From a checkpoint of a small image autoencoder.
Model: encoder arch vit, encoder norm layernorm, encoder activation gelu, encoder moe top_k.
Training: adamw at rate 0.0011, 7900 steps, batches of 256.
Data: trained on abstract colour fields from 500 small random pattern networks, 203450 training examples, 9.9 epochs.
Rows from expert 3 of block 5 of the encoder, named by matrix and row number. Rows with one number belong to one neuron. Each number is 200 + 30 x the weight over its row's rms, rounded and kept within 0 to 999. All counts start at 0. After the name is the row's rms in percent of the matrix's.
# up: expert up (encoder.blocks.5.mlp.up, 32x80x160), inputs 0-159
# down: expert down (encoder.blocks.5.mlp.down, 32x160x80, transposed), outputs 0-159
up.25,112,226,168,188,193,156,158,259,249,192,209,214,132,203,222,244,206,187,196,182,178,207,207,168,208,224,238,136,214,166,201,198,235,216,206,189,165,142,208,234,218,199,200,203,199,217,177,247,237,159,162,198,185,162,269,192,249,239,256,221,249,196,241,184,187,166,159,215,150,203,154,185,220,214,179,196,178,213,179,231,217,188,208,173,220,229,241,201,271,212,215,207,215,247,177,191,184,228,225,226,215,237,168,182,200,205,216,227,194,239,223,215,155,223,205,187,225,227,202,202,268,185,197,272,195,240,203,191,202,232,204,125,144,226,137,156,202,147,182,183,151,209,225,196,188,152,170,212,220,195,199,191,183,209,260,209,185,155,197,188,185
up.26,091,198,173,185,187,190,223,203,250,242,202,211,190,202,245,195,243,228,191,211,210,239,197,147,172,224,179,174,166,224,227,208,269,185,246,215,182,143,265,180,260,172,231,179,241,186,142,165,255,137,214,218,178,156,203,203,191,173,231,210,200,170,205,196,171,185,215,229,162,232,174,187,223,181,174,181,226,177,173,259,219,188,240,240,232,197,174,186,245,230,192,173,219,243,138,180,206,171,191,181,202,217,182,182,211,239,207,179,249,191,215,144,196,212,226,207,237,164,186,270,188,152,150,196,216,225,176,220,199,209,168,191,230,184,228,196,164,228,178,173,170,204,199,204,241,243,219,194,203,215,211,222,187,169,202,237,196,229,281,133,247
up.27,083,136,241,201,170,226,207,172,186,201,258,205,143,149,215,195,190,197,202,224,174,187,205,208,251,184,191,172,165,170,138,172,199,207,173,192,190,160,177,240,216,194,230,224,223,126,192,184,207,184,223,149,193,221,278,214,192,212,194,176,209,280,158,217,197,182,178,268,241,173,192,233,203,197,176,211,185,159,200,269,180,235,190,158,155,213,148,164,165,171,174,222,219,258,200,237,166,239,226,253,223,187,169,179,230,184,203,247,224,221,197,223,205,228,197,190,187,231,209,141,197,197,203,197,257,172,206,170,175,197,209,180,181,177,237,176,193,195,210,164,162,194,207,245,219,208,186,177,176,210,213,206,173,264,241,220,188,268,217,231,209
up.28,102,202,211,165,219,210,279,148,216,163,156,213,186,220,199,165,173,183,195,238,207,229,217,240,232,232,207,163,126,217,201,188,171,207,196,147,184,170,237,196,222,162,251,175,253,198,211,137,199,238,189,184,154,231,152,178,215,198,155,187,191,250,195,171,191,137,228,136,180,214,166,161,197,233,196,191,184,172,223,181,228,211,191,189,188,181,163,172,211,204,172,225,221,217,207,244,168,185,194,185,269,169,224,200,193,185,211,196,207,253,220,242,126,200,204,192,173,186,184,184,176,183,251,150,221,151,161,174,189,132,230,208,185,174,229,228,238,185,119,245,205,179,173,166,254,226,203,202,209,220,201,189,206,206,181,213,207,200,177,190,180
up.29,094,198,226,211,218,177,224,136,184,198,203,172,131,155,223,151,208,220,231,232,193,232,179,155,164,173,185,176,181,207,167,133,196,194,162,175,190,183,185,182,203,267,242,191,230,125,206,256,171,203,227,168,181,206,190,198,236,192,193,190,213,219,209,208,134,235,177,183,225,218,174,193,173,182,188,189,238,152,196,221,235,244,216,192,187,167,173,204,191,174,203,195,218,181,205,196,179,208,220,195,240,231,146,255,174,194,232,215,235,186,211,248,214,206,164,184,216,168,160,215,181,191,204,103,220,151,214,178,229,170,261,170,230,227,237,238,222,236,178,182,204,232,194,218,218,249,229,224,198,180,230,189,197,229,209,236,224,293,183,209,163
up.30,092,249,207,203,240,244,182,185,167,226,130,174,184,221,215,127,209,167,258,213,174,163,232,225,170,207,150,162,148,224,211,215,205,210,205,163,188,223,208,227,193,181,146,194,176,174,231,190,199,212,212,212,171,184,193,230,192,176,183,221,159,216,173,192,224,216,197,173,167,254,255,207,241,197,192,225,197,212,211,159,244,215,204,195,228,228,224,193,211,261,173,195,210,186,207,194,214,167,208,218,193,203,165,133,157,220,177,215,173,221,215,208,197,193,217,251,227,153,216,210,209,280,195,212,217,175,145,163,219,158,251,222,195,230,195,248,272,243,222,238,210,177,195,121,243,144,218,224,183,151,182,208,213,195,157,191,165,203,210,246,198
up.31,103,206,205,177,190,207,187,186,169,201,169,196,139,235,243,182,197,172,204,218,240,247,220,211,155,185,201,143,158,191,208,161,246,191,224,219,187,159,225,211,230,113,230,170,191,194,205,180,237,229,189,216,59,201,198,207,217,164,202,212,182,167,180,175,183,209,242,182,169,148,222,216,196,265,168,187,139,204,244,266,216,185,196,229,216,246,198,183,187,218,205,189,164,237,183,179,174,222,235,161,207,186,214,184,191,212,192,216,196,216,219,211,227,205,237,208,195,178,228,222,179,264,203,173,202,187,205,181,163,184,172,218,142,187,210,234,210,209,229,193,111,221,163,191,172,211,203,193,231,194,231,251,188,241,188,207,197,222,198,161,246
up.32,125,208,192,197,200,226,169,223,227,230,179,167,174,263,214,208,219,157,186,202,201,223,231,228,181,187,249,133,172,204,178,241,230,236,244,184,220,232,208,167,228,163,185,187,187,218,168,199,219,180,186,161,113,171,205,236,189,183,180,235,128,195,205,203,207,157,185,222,145,172,211,178,201,211,155,217,219,233,243,233,158,145,223,151,245,193,232,214,308,204,268,196,213,243,206,218,205,239,210,159,174,240,187,199,210,202,207,200,219,221,184,169,212,205,215,219,249,232,207,210,266,218,205,216,216,206,189,239,213,194,196,182,183,208,156,227,173,192,196,197,213,243,185,202,149,153,191,157,207,242,254,200,193,173,227,177,214,146,224,186,229
up.33,092,173,161,191,232,182,227,148,212,218,152,254,165,260,172,191,201,160,200,240,228,232,215,208,247,218,166,224,184,197,207,194,270,196,171,215,168,184,247,235,203,212,208,176,221,230,204,204,173,212,206,238,234,257,204,191,206,211,177,199,254,214,186,207,166,217,224,237,201,194,250,221,234,195,147,218,192,149,150,202,198,199,188,252,153,210,190,144,228,263,167,164,220,188,165,201,139,165,185,167,238,223,181,138,188,207,179,156,279,229,195,179,199,178,214,221,225,216,184,174,221,152,245,208,203,228,218,164,231,170,227,198,184,175,217,281,236,226,223,195,161,172,219,202,201,184,218,204,199,170,192,186,223,214,200,148,165,259,183,209,178
up.34,106,264,210,183,157,172,236,240,167,220,187,247,156,193,233,217,158,168,237,193,167,197,218,208,198,248,207,146,207,230,228,159,237,186,222,208,186,204,206,176,218,213,178,202,217,233,221,230,217,194,189,159,149,204,261,172,232,222,190,203,213,207,188,202,196,163,207,198,182,155,215,209,244,197,199,211,254,175,196,191,213,146,184,183,207,182,215,189,194,253,151,234,250,202,183,148,186,168,253,221,209,213,206,163,283,221,226,179,232,217,262,239,184,175,208,196,207,198,194,209,200,278,213,219,185,205,134,176,152,158,269,238,169,215,125,167,179,223,243,213,158,220,208,207,192,192,227,179,195,280,194,224,199,193,220,194,181,206,233,181,186
up.35,087,176,167,168,287,183,200,207,262,170,189,237,182,225,177,229,215,193,195,204,203,263,105,177,233,253,185,199,179,196,207,221,233,191,190,166,186,221,205,168,217,181,212,246,166,207,189,220,192,152,166,229,165,168,234,225,187,198,209,183,156,187,210,188,174,206,205,204,153,213,163,167,311,140,114,206,196,203,163,224,231,183,233,192,194,242,216,174,211,231,212,183,190,155,220,209,212,210,206,214,197,190,212,155,239,177,139,180,187,232,220,166,237,229,192,223,225,207,150,185,250,154,209,207,178,160,213,269,191,198,199,224,192,205,179,204,160,196,244,217,175,173,234,201,219,193,219,229,182,167,223,232,172,226,208,226,212,207,222,180,220
up.36,104,168,217,200,214,183,165,195,221,211,168,266,161,215,238,220,154,209,244,202,194,129,208,208,261,203,199,188,207,147,222,177,232,207,227,190,178,215,234,217,214,192,251,268,191,178,212,198,158,168,180,234,201,259,277,167,202,204,226,166,202,266,213,196,161,211,193,262,230,172,151,227,208,265,187,201,180,190,178,201,197,149,168,198,132,180,216,178,236,219,215,279,241,184,221,206,209,184,232,211,218,166,209,129,170,186,231,206,182,212,179,273,205,205,187,199,222,206,232,230,166,236,239,193,212,178,179,167,167,186,218,224,214,163,221,190,253,180,195,205,207,174,183,175,231,163,221,187,201,198,225,177,196,170,229,248,218,211,162,205,182
up.37,089,192,191,182,247,204,195,261,168,214,244,165,236,184,177,218,234,210,220,191,226,162,216,219,185,197,196,252,187,219,200,247,193,211,233,181,193,250,203,139,155,234,154,155,198,223,140,222,188,162,257,218,272,195,132,191,188,229,240,219,210,192,150,194,222,240,185,212,189,206,228,208,192,191,241,191,224,203,192,172,185,215,235,225,190,215,216,223,184,229,228,215,194,161,176,234,204,187,198,209,190,188,226,220,222,201,192,220,155,190,217,221,249,224,198,247,225,165,206,245,191,211,211,212,220,273,177,160,167,213,222,197,181,243,125,235,231,193,176,244,169,182,260,160,183,240,187,183,245,261,186,177,164,195,275,204,152,160,198,213,173
up.38,098,175,175,187,164,214,253,156,211,202,176,237,190,202,207,186,218,174,156,216,231,194,201,195,168,150,206,182,145,253,162,225,223,188,215,217,177,221,196,185,209,194,170,185,224,232,234,190,220,217,232,197,198,200,165,209,250,124,128,190,195,198,196,124,232,211,204,146,221,200,243,192,189,212,235,197,178,189,283,210,267,243,142,231,252,240,234,230,189,202,199,197,181,169,207,216,230,209,176,169,203,143,179,218,223,200,216,191,258,171,243,193,217,219,192,200,181,207,228,209,201,214,205,187,174,217,165,108,207,200,183,212,159,196,216,209,240,251,189,171,217,211,179,174,191,273,204,200,251,176,205,204,239,240,147,216,177,244,203,196,159
up.39,118,206,175,190,234,178,167,195,165,206,195,171,151,233,232,177,182,131,164,180,199,238,240,197,149,209,223,124,173,193,211,199,232,202,217,218,185,207,179,245,224,158,228,163,198,201,133,209,270,174,183,181,172,138,215,226,218,207,200,251,167,191,205,197,192,169,195,194,132,166,223,207,191,181,175,217,160,240,212,191,158,189,216,200,237,248,231,215,258,205,272,198,207,247,218,177,189,231,196,167,209,152,195,235,230,183,203,230,187,198,193,184,259,165,182,166,206,201,225,254,245,216,160,219,194,214,145,274,190,186,215,205,156,208,146,232,184,251,188,208,198,219,176,208,180,155,216,205,205,211,209,229,157,194,214,204,241,171,196,179,252
up.40,100,224,212,195,299,153,194,207,239,170,217,290,208,195,214,180,156,196,207,124,236,215,162,210,214,210,207,184,172,227,158,187,178,227,205,204,200,242,181,248,180,262,192,197,194,244,219,204,216,224,223,186,256,219,245,170,210,244,229,177,171,206,185,187,224,241,189,187,207,187,177,210,217,201,211,219,223,189,176,196,199,178,216,179,163,228,186,179,224,217,165,166,152,176,169,196,139,186,244,253,181,201,218,197,160,172,199,185,152,178,196,184,204,233,192,199,145,177,240,195,226,244,188,280,174,207,207,224,189,145,150,195,181,184,154,236,253,235,179,224,257,171,219,217,194,207,231,219,158,178,211,182,157,166,207,193,231,159,212,220,165
up.41,098,189,185,130,181,217,217,217,213,256,196,172,181,183,239,218,186,222,223,211,179,199,199,166,218,232,198,213,151,206,242,192,263,218,242,271,182,156,162,180,215,217,203,246,247,199,173,187,189,169,221,161,179,194,187,195,217,214,175,211,178,234,176,222,199,179,180,219,124,181,190,266,259,228,186,271,180,162,194,221,227,168,218,216,199,195,209,251,189,235,170,222,226,214,204,141,218,164,277,203,235,208,213,201,256,282,191,189,229,215,177,241,159,153,192,253,161,186,211,239,184,226,194,198,150,179,161,233,192,186,238,221,236,178,216,206,199,171,186,233,172,177,164,168,170,203,216,186,165,172,201,227,226,207,186,233,179,231,212,165,210
up.42,083,240,149,205,205,274,151,212,214,197,235,210,138,207,238,214,205,131,233,261,214,222,187,237,165,171,200,148,166,147,167,163,191,199,201,180,207,237,266,241,180,178,188,219,168,134,200,202,221,165,149,243,191,175,227,193,231,241,239,218,182,218,210,188,230,259,162,230,200,216,243,191,232,163,193,181,241,166,238,174,182,215,153,208,220,197,174,170,213,212,213,208,190,228,212,211,210,169,212,235,168,210,159,262,199,174,202,216,178,207,186,208,220,213,262,208,183,194,231,203,182,190,194,201,163,231,200,223,171,249,221,174,218,202,195,216,177,165,164,197,169,244,199,175,190,130,206,280,208,179,251,167,202,165,217,173,221,205,178,175,189
up.43,108,207,159,178,197,129,248,221,225,214,154,209,209,229,205,232,203,228,246,233,191,226,225,190,246,227,239,178,237,199,221,261,227,202,166,185,209,154,202,209,226,231,218,209,209,209,196,277,212,186,211,165,215,183,281,177,200,214,199,179,215,214,221,223,192,180,228,235,216,167,198,180,175,194,219,205,222,208,194,199,160,111,194,159,204,200,186,194,240,233,197,140,172,225,168,234,186,207,271,214,202,245,253,176,208,225,225,198,144,195,153,187,137,194,211,207,203,222,232,218,186,103,176,245,161,230,198,206,200,202,228,197,198,162,190,167,203,183,182,227,182,204,256,175,190,246,200,188,228,155,227,261,160,180,225,200,172,209,218,220,169
up.44,086,204,238,204,284,155,158,192,209,178,214,201,213,233,185,159,198,164,209,182,156,178,229,206,247,263,196,200,218,149,177,171,241,183,215,186,206,183,210,172,233,219,197,211,149,147,198,158,183,221,181,188,176,230,237,199,195,198,142,148,200,221,196,208,168,248,200,190,219,149,188,171,215,233,191,161,191,190,210,209,209,207,186,226,109,156,175,238,154,269,194,217,222,217,188,221,196,157,209,211,226,136,174,272,166,176,199,213,215,192,170,215,237,159,163,169,227,197,266,241,196,233,214,219,246,165,236,175,206,203,190,192,194,186,152,203,201,167,204,248,178,210,226,218,200,196,176,164,209,216,158,189,261,209,189,178,216,236,218,167,153
up.45,095,226,154,125,246,166,178,203,239,185,213,182,184,183,202,163,163,206,240,172,194,171,214,189,225,210,195,182,182,199,212,189,202,255,240,257,210,169,221,212,237,161,231,235,220,234,155,215,212,234,182,151,204,220,229,189,190,225,222,228,157,212,183,214,154,190,216,230,214,168,204,190,245,211,179,231,153,173,159,188,184,156,195,224,163,217,202,203,152,218,203,230,253,181,106,156,212,162,231,209,246,198,242,251,210,267,194,216,217,186,179,190,206,220,182,233,214,174,248,234,159,181,242,168,167,202,154,222,175,172,226,223,232,183,201,241,194,158,157,231,203,190,196,207,210,204,184,135,193,262,192,190,181,205,202,191,172,242,220,125,191
up.46,105,184,213,185,184,173,204,139,210,215,196,196,142,219,213,176,219,157,198,227,148,240,235,170,175,202,233,166,178,172,236,153,202,188,139,199,150,202,194,218,197,255,242,269,196,155,208,124,175,223,212,206,170,221,204,179,222,186,242,164,211,225,170,184,167,218,216,225,214,217,213,226,206,225,172,204,218,175,193,248,219,189,149,195,173,172,156,180,169,204,195,238,203,221,184,254,179,202,227,161,246,170,221,230,149,194,210,205,236,243,163,219,200,209,189,192,214,209,204,200,225,246,219,178,191,165,206,203,204,196,185,211,238,222,262,224,158,191,212,181,92,240,169,224,192,246,192,216,249,253,262,173,163,203,249,203,209,174,179,194,233
down.25,100,209,207,203,199,207,220,187,244,215,214,184,179,210,187,231,139,159,251,227,226,191,216,174,197,156,198,228,200,130,184,184,243,197,239,188,235,242,210,166,213,217,170,214,122,228,157,271,194,188,195,193,211,164,202,178,238,180,250,213,223,144,164,250,209,166,182,204,171,238,186,186,201,170,210,152,208,221,182,187,143,162,189,157,131,189,228,175,186,202,173,189,191,195,181,202,197,215,201,183,215,245,227,220,183,230,236,238,185,167,229,192,234,247,157,183,185,249,171,204,241,172,193,187,240,206,208,178,170,233,217,232,121,188,217,156,152,246,116,225,246,190,167,207,193,152,181,258,218,208,205,215,192,226,182,222,187,197,181,206,197
down.26,092,174,221,224,187,165,151,222,249,193,196,190,194,216,217,198,207,216,202,227,171,253,192,192,189,247,241,149,204,155,222,230,274,125,210,210,260,191,202,236,190,200,211,242,149,219,179,162,192,201,206,190,258,225,202,199,155,139,172,220,207,198,196,159,229,183,214,228,212,242,198,213,158,193,176,238,193,214,269,198,207,205,223,186,188,197,227,200,213,184,236,205,186,193,177,220,204,159,151,154,210,230,237,209,223,210,205,238,159,148,182,163,211,231,213,237,213,140,189,193,182,157,94,197,239,157,190,202,127,203,178,247,173,239,173,189,186,215,230,206,260,209,193,230,176,177,210,204,219,206,190,209,196,162,180,161,227,165,195,208,241
down.27,096,240,199,134,214,209,222,150,250,155,201,236,174,230,216,175,167,162,194,250,247,208,164,209,178,260,205,232,211,251,226,195,176,199,183,202,160,202,250,166,175,238,181,212,215,208,223,168,224,200,154,194,200,218,235,167,167,199,131,195,197,185,222,174,241,210,188,206,203,275,237,211,174,263,242,183,242,225,242,227,290,232,212,173,163,206,232,178,195,174,147,170,238,195,220,192,185,196,240,239,149,247,215,218,200,246,229,176,218,202,199,164,200,191,278,181,204,229,180,214,179,210,157,234,212,195,194,154,249,183,200,209,188,191,212,232,190,164,211,188,181,172,243,204,229,211,171,183,231,222,176,212,185,220,211,152,227,210,212,170,184
down.28,096,225,191,200,233,231,194,194,199,237,191,196,213,191,180,199,148,194,149,158,221,229,162,259,203,218,203,221,187,93,163,193,174,206,204,152,171,209,249,190,180,210,193,180,241,241,221,151,151,217,145,222,212,198,200,216,208,208,213,202,168,156,169,250,175,239,261,181,245,252,205,210,272,227,219,194,177,181,224,243,176,139,204,172,172,233,127,202,172,184,221,258,195,229,273,198,193,213,195,235,207,199,202,167,126,209,233,201,202,251,157,167,213,213,195,217,207,210,169,153,215,233,198,184,135,163,177,190,228,206,178,197,203,171,192,188,214,232,184,220,208,240,197,201,179,142,205,206,185,203,162,167,199,205,202,170,197,226,194,200,183
down.29,095,207,175,230,209,240,201,231,209,166,164,157,191,155,200,161,214,172,188,243,146,241,187,219,204,209,237,224,194,180,226,182,215,180,213,218,207,187,196,212,199,201,206,179,173,208,213,214,133,217,232,243,167,172,246,203,182,212,182,215,176,229,154,207,221,139,193,128,218,227,225,198,235,181,238,211,170,210,187,161,136,229,180,178,207,204,184,224,181,179,197,179,245,207,265,200,181,189,178,224,180,239,209,165,244,198,131,221,292,171,218,190,144,173,201,181,168,193,162,132,186,227,269,211,252,167,179,217,232,251,200,184,210,177,238,190,195,156,170,178,208,219,176,193,205,255,156,183,262,166,207,186,240,198,216,180,201,218,156,210,228
down.30,098,162,205,141,210,190,168,174,239,201,208,154,223,209,201,161,198,212,168,243,203,256,233,211,169,217,127,238,223,174,256,212,206,163,220,260,190,261,192,155,185,160,230,201,233,133,161,241,218,232,163,215,212,188,215,240,232,203,205,162,234,210,235,191,155,198,181,203,185,179,242,214,227,177,203,203,196,166,235,208,154,184,208,149,200,219,154,163,166,238,177,227,178,149,206,270,171,230,228,180,179,207,181,236,171,193,201,221,213,181,212,162,145,239,238,199,182,162,209,177,254,219,224,196,177,215,206,205,154,258,172,183,153,192,196,172,250,159,191,207,223,195,234,188,194,238,214,253,179,214,219,205,227,216,221,203,178,247,239,203,226
down.31,100,246,197,200,178,222,223,208,226,241,186,190,215,197,193,226,221,221,234,224,201,142,279,240,187,232,214,161,183,184,243,178,227,229,218,178,190,218,198,232,249,216,161,206,228,169,204,251,192,245,186,139,224,178,236,190,154,244,192,182,188,227,213,224,237,243,211,172,182,198,204,162,195,200,235,234,196,182,204,208,174,212,153,184,202,211,211,240,163,165,216,189,212,208,185,168,201,190,212,197,196,243,179,194,183,274,181,178,266,253,189,197,224,198,182,180,187,198,188,214,193,173,105,214,242,206,192,182,181,134,202,272,193,195,227,237,285,224,224,230,207,199,156,223,164,173,172,209,217,194,187,225,211,170,239,175,132,135,181,230,220
down.32,116,202,196,211,162,244,222,229,196,229,227,186,196,164,205,204,173,204,210,169,171,180,234,169,209,190,197,188,209,215,195,150,228,210,171,226,208,260,190,245,173,208,208,150,205,148,197,212,156,191,148,201,215,235,189,163,210,213,220,235,222,146,224,175,201,213,174,132,172,166,235,192,217,210,180,218,235,227,169,170,193,237,238,209,189,178,244,258,263,233,229,194,177,197,165,182,212,216,208,108,197,200,214,231,228,167,219,248,146,147,219,226,227,241,199,177,270,224,208,253,229,161,136,181,177,286,198,229,204,192,272,206,190,185,204,169,170,224,168,187,178,179,246,232,207,206,242,209,193,225,226,212,205,165,170,186,198,192,206,166,212
down.33,100,163,233,187,231,223,219,234,233,159,190,192,241,181,174,168,187,211,218,154,204,173,216,216,174,192,166,247,214,185,175,268,178,197,195,163,204,230,195,158,149,200,163,222,245,216,216,156,229,271,188,225,165,200,266,191,201,207,177,187,209,161,180,187,210,191,180,210,187,176,239,175,226,185,193,179,188,242,205,254,183,168,181,161,232,214,187,209,154,188,246,232,206,200,182,191,184,229,111,225,237,206,209,223,190,233,220,190,189,192,171,208,189,207,163,212,257,148,241,146,197,250,195,193,219,133,206,235,223,191,247,178,171,262,190,145,178,178,222,178,228,211,208,193,136,177,227,177,141,208,232,247,202,170,225,164,177,191,155,179,173
down.34,097,273,226,203,234,202,162,199,240,188,165,255,192,172,173,178,230,182,178,181,153,187,221,195,205,155,205,226,220,154,222,243,226,209,157,197,173,162,225,206,235,180,152,250,198,220,187,174,291,159,218,204,235,203,179,187,210,179,138,198,167,232,181,226,215,169,248,172,215,165,176,223,162,199,242,208,218,202,187,222,195,154,245,169,199,186,210,173,247,196,193,206,192,241,260,200,188,220,191,258,216,210,178,221,198,179,184,228,218,234,250,253,189,206,221,173,187,171,173,194,177,205,184,210,198,141,177,169,269,184,185,197,288,189,214,175,190,152,178,248,179,186,233,194,201,144,196,191,160,200,197,216,147,169,183,208,170,212,230,160,171
down.35,093,251,165,175,204,220,212,216,156,181,203,141,241,190,195,198,197,264,230,168,201,193,234,201,167,177,172,223,210,153,187,241,197,184,186,217,215,238,186,184,196,231,193,187,204,185,205,253,184,183,202,241,157,250,169,172,125,167,201,156,167,168,168,203,250,165,179,199,133,221,244,173,202,274,226,225,202,167,184,213,192,213,210,165,155,198,210,227,230,211,238,183,185,203,231,191,163,207,276,195,217,167,149,219,189,129,177,250,193,227,248,200,166,190,186,196,168,186,208,200,167,169,162,175,188,206,203,129,186,231,170,222,195,241,191,202,254,206,204,243,254,180,200,191,205,191,228,255,201,200,240,210,183,171,171,194,198,175,155,203,145
down.36,113,175,195,147,222,200,225,159,157,185,221,209,202,222,146,208,202,158,165,221,177,238,262,217,233,214,189,226,240,190,190,236,234,159,208,279,220,171,201,212,191,172,169,217,206,244,158,209,148,246,238,183,237,218,240,169,178,222,172,223,178,200,211,128,227,238,233,237,247,246,251,206,223,162,190,162,183,142,263,214,204,205,227,192,248,175,218,177,148,233,184,224,187,217,192,224,171,174,225,215,181,172,215,208,216,233,181,176,158,247,212,219,243,195,193,214,186,185,218,166,214,254,221,213,149,152,130,149,226,258,217,214,198,173,189,159,232,205,216,197,212,226,215,244,183,209,231,201,210,189,212,212,201,197,214,182,180,202,201,177,146
down.37,096,174,194,267,214,208,188,200,202,136,150,190,160,214,252,199,136,136,266,228,229,187,173,198,173,204,247,176,130,245,172,155,200,187,170,217,238,209,213,211,196,193,196,209,194,241,188,228,226,112,194,216,230,217,194,179,190,224,206,173,171,217,143,194,211,227,182,267,241,210,217,190,191,190,167,156,164,158,169,204,210,201,198,242,230,200,163,200,240,169,206,153,182,164,174,230,183,190,186,212,218,177,138,203,208,150,186,226,240,167,232,241,182,177,211,193,223,182,194,201,193,249,202,153,231,175,203,211,232,252,181,217,184,195,217,202,199,189,200,119,221,202,201,203,180,231,198,151,176,213,198,203,261,158,207,218,168,156,193,170,221
down.38,101,231,207,256,196,190,172,187,152,176,173,172,171,201,202,233,113,199,203,195,184,188,231,227,254,214,232,180,245,201,208,205,160,251,240,241,252,184,181,189,190,174,198,169,196,171,182,202,173,202,163,200,263,210,145,253,179,221,200,253,217,222,203,255,186,181,215,220,140,202,238,176,171,249,137,218,204,172,205,203,145,208,199,217,233,278,151,189,242,165,228,203,163,184,202,136,204,217,157,207,201,254,178,188,163,232,187,205,161,202,209,219,176,252,177,177,264,173,211,246,180,245,211,185,206,223,226,197,174,199,208,166,195,210,208,177,157,185,205,224,212,253,220,168,188,200,219,207,146,178,151,200,195,177,214,208,190,166,221,178,185
down.39,108,220,194,234,163,222,218,219,175,264,212,159,150,224,228,202,148,222,227,193,177,178,214,187,241,210,237,183,193,169,253,174,279,213,205,220,199,219,185,205,203,217,167,234,283,196,154,186,217,169,143,186,218,206,188,226,205,283,203,223,196,164,220,238,210,144,162,225,199,221,192,160,194,158,227,190,181,204,140,183,174,175,163,249,195,188,234,190,253,219,233,208,178,201,200,148,226,191,218,231,242,227,181,207,243,189,256,229,210,168,181,210,208,174,171,177,211,161,214,187,198,168,161,219,225,241,226,225,199,197,193,272,236,214,176,217,191,195,216,255,140,179,187,228,184,201,206,178,195,207,260,248,155,200,177,170,175,174,218,202,238
down.40,090,178,281,192,199,191,162,242,220,197,240,203,203,192,222,226,216,269,157,173,189,220,227,178,177,180,196,191,226,191,164,185,265,206,162,188,187,110,214,186,228,215,194,171,238,246,199,229,195,221,150,164,204,214,189,185,263,220,202,228,210,249,225,232,251,202,213,201,234,207,241,234,187,154,185,148,192,178,186,189,179,255,217,224,200,233,207,177,208,238,247,140,216,151,193,245,197,222,189,208,195,154,233,219,218,227,155,228,203,220,213,194,136,224,245,198,176,236,214,186,164,252,186,206,192,180,187,191,199,194,179,172,204,191,186,199,189,253,240,166,251,213,241,182,175,178,164,223,192,211,226,292,210,152,161,210,210,202,196,222,176
down.41,099,226,215,209,241,228,213,229,140,246,144,209,185,234,202,206,245,193,189,166,208,174,199,256,154,205,209,209,187,176,204,246,191,218,237,194,271,177,195,216,214,184,243,231,165,216,206,217,179,211,152,213,186,191,217,194,207,227,233,193,210,271,242,211,187,220,161,223,223,200,191,231,231,195,205,183,227,142,186,152,178,211,216,159,216,144,200,254,192,242,159,207,194,167,194,180,226,184,192,182,148,193,203,211,168,210,225,261,165,201,169,188,184,208,216,141,179,260,230,133,230,223,182,211,210,177,202,251,176,200,254,198,213,240,208,217,176,215,202,162,164,245,177,180,201,182,183,242,212,302,149,207,194,241,189,253,175,184,174,232,205
down.42,091,183,220,227,187,262,185,188,174,157,207,178,186,241,228,140,204,171,190,227,215,235,169,235,238,135,206,255,135,148,171,160,160,228,212,197,117,198,207,229,180,267,232,190,192,230,148,182,199,190,149,177,168,209,195,155,212,229,166,157,124,188,184,236,178,207,228,207,203,184,206,174,212,170,188,193,225,167,256,191,187,233,209,170,196,195,227,198,229,225,194,140,219,175,188,193,161,230,202,138,237,239,181,197,183,175,223,195,252,172,175,213,185,158,212,197,233,219,184,197,245,167,203,179,153,210,202,180,149,201,230,246,181,198,231,193,177,191,160,251,197,191,234,199,202,191,249,210,232,229,230,190,244,201,224,243,171,213,187,182,199
down.43,100,229,207,154,155,192,218,156,205,171,189,209,152,164,187,215,223,230,186,158,221,182,195,176,217,254,195,222,245,178,181,217,246,200,220,180,244,190,148,177,197,227,200,188,167,225,129,210,226,230,199,231,140,209,196,216,261,195,235,210,209,199,227,138,229,250,227,200,190,212,160,199,214,223,187,154,256,190,208,216,176,161,190,215,201,263,240,221,221,192,206,216,216,220,277,162,222,222,146,134,179,212,179,233,196,161,190,162,193,191,197,179,247,198,164,210,199,242,163,231,211,214,191,217,213,206,197,223,191,180,243,163,247,249,205,160,167,174,143,227,243,183,218,238,185,186,175,229,222,205,131,207,161,219,197,200,202,158,156,249,180
down.44,103,215,199,238,191,168,173,193,154,155,155,237,198,190,210,153,200,154,170,205,155,211,172,171,137,202,218,181,163,200,230,213,187,219,174,200,201,233,236,153,221,142,196,204,116,197,202,184,144,186,162,191,281,184,208,180,189,236,171,182,186,186,222,166,191,199,210,205,133,159,250,236,231,204,217,214,224,167,214,202,219,240,191,149,214,195,214,169,191,209,177,189,192,220,200,222,194,212,223,220,175,266,185,236,206,195,239,140,179,214,205,258,172,181,226,206,216,207,218,226,220,242,236,210,149,146,169,181,183,240,241,211,222,184,281,235,154,168,174,233,258,204,234,235,225,197,199,184,200,225,219,205,214,208,215,228,201,146,190,175,160
down.45,097,206,229,189,223,215,182,240,184,183,205,196,181,262,210,245,223,202,226,191,203,241,181,211,209,210,238,199,229,196,177,272,206,252,198,199,168,204,216,234,214,171,199,167,126,193,214,174,289,223,206,225,110,235,189,211,179,190,227,193,145,149,170,188,206,214,179,185,235,221,192,168,223,172,187,188,214,180,186,155,153,219,206,204,154,197,245,218,202,282,190,201,189,188,202,277,234,183,196,197,240,201,162,151,179,223,193,208,159,159,215,174,214,254,227,172,229,219,160,159,243,204,228,201,198,127,223,203,173,237,156,181,186,159,182,160,203,242,217,234,194,211,205,195,200,231,215,189,191,236,168,190,153,213,204,167,156,221,232,208,173
down.46,103,216,197,223,209,209,263,226,170,234,189,178,220,183,145,194,204,213,152,242,241,183,231,238,154,174,160,232,169,197,127,209,161,174,189,235,209,236,265,197,198,221,174,210,236,179,174,166,146,205,238,218,252,189,216,218,138,284,193,186,227,200,200,274,214,193,208,212,205,222,209,230,176,187,156,216,191,213,245,180,224,209,237,228,208,160,157,178,159,204,148,183,222,213,189,202,146,197,222,237,226,198,243,222,167,207,248,161,199,213,164,226,260,198,161,226,161,187,166,169,264,222,207,180,208,172,145,210,224,210,186,196,210,157,223,238,210,197,172,171,193,193,176,233,232,198,219,205,193,227,165,227,195,201,219,164,171,181,222,153,170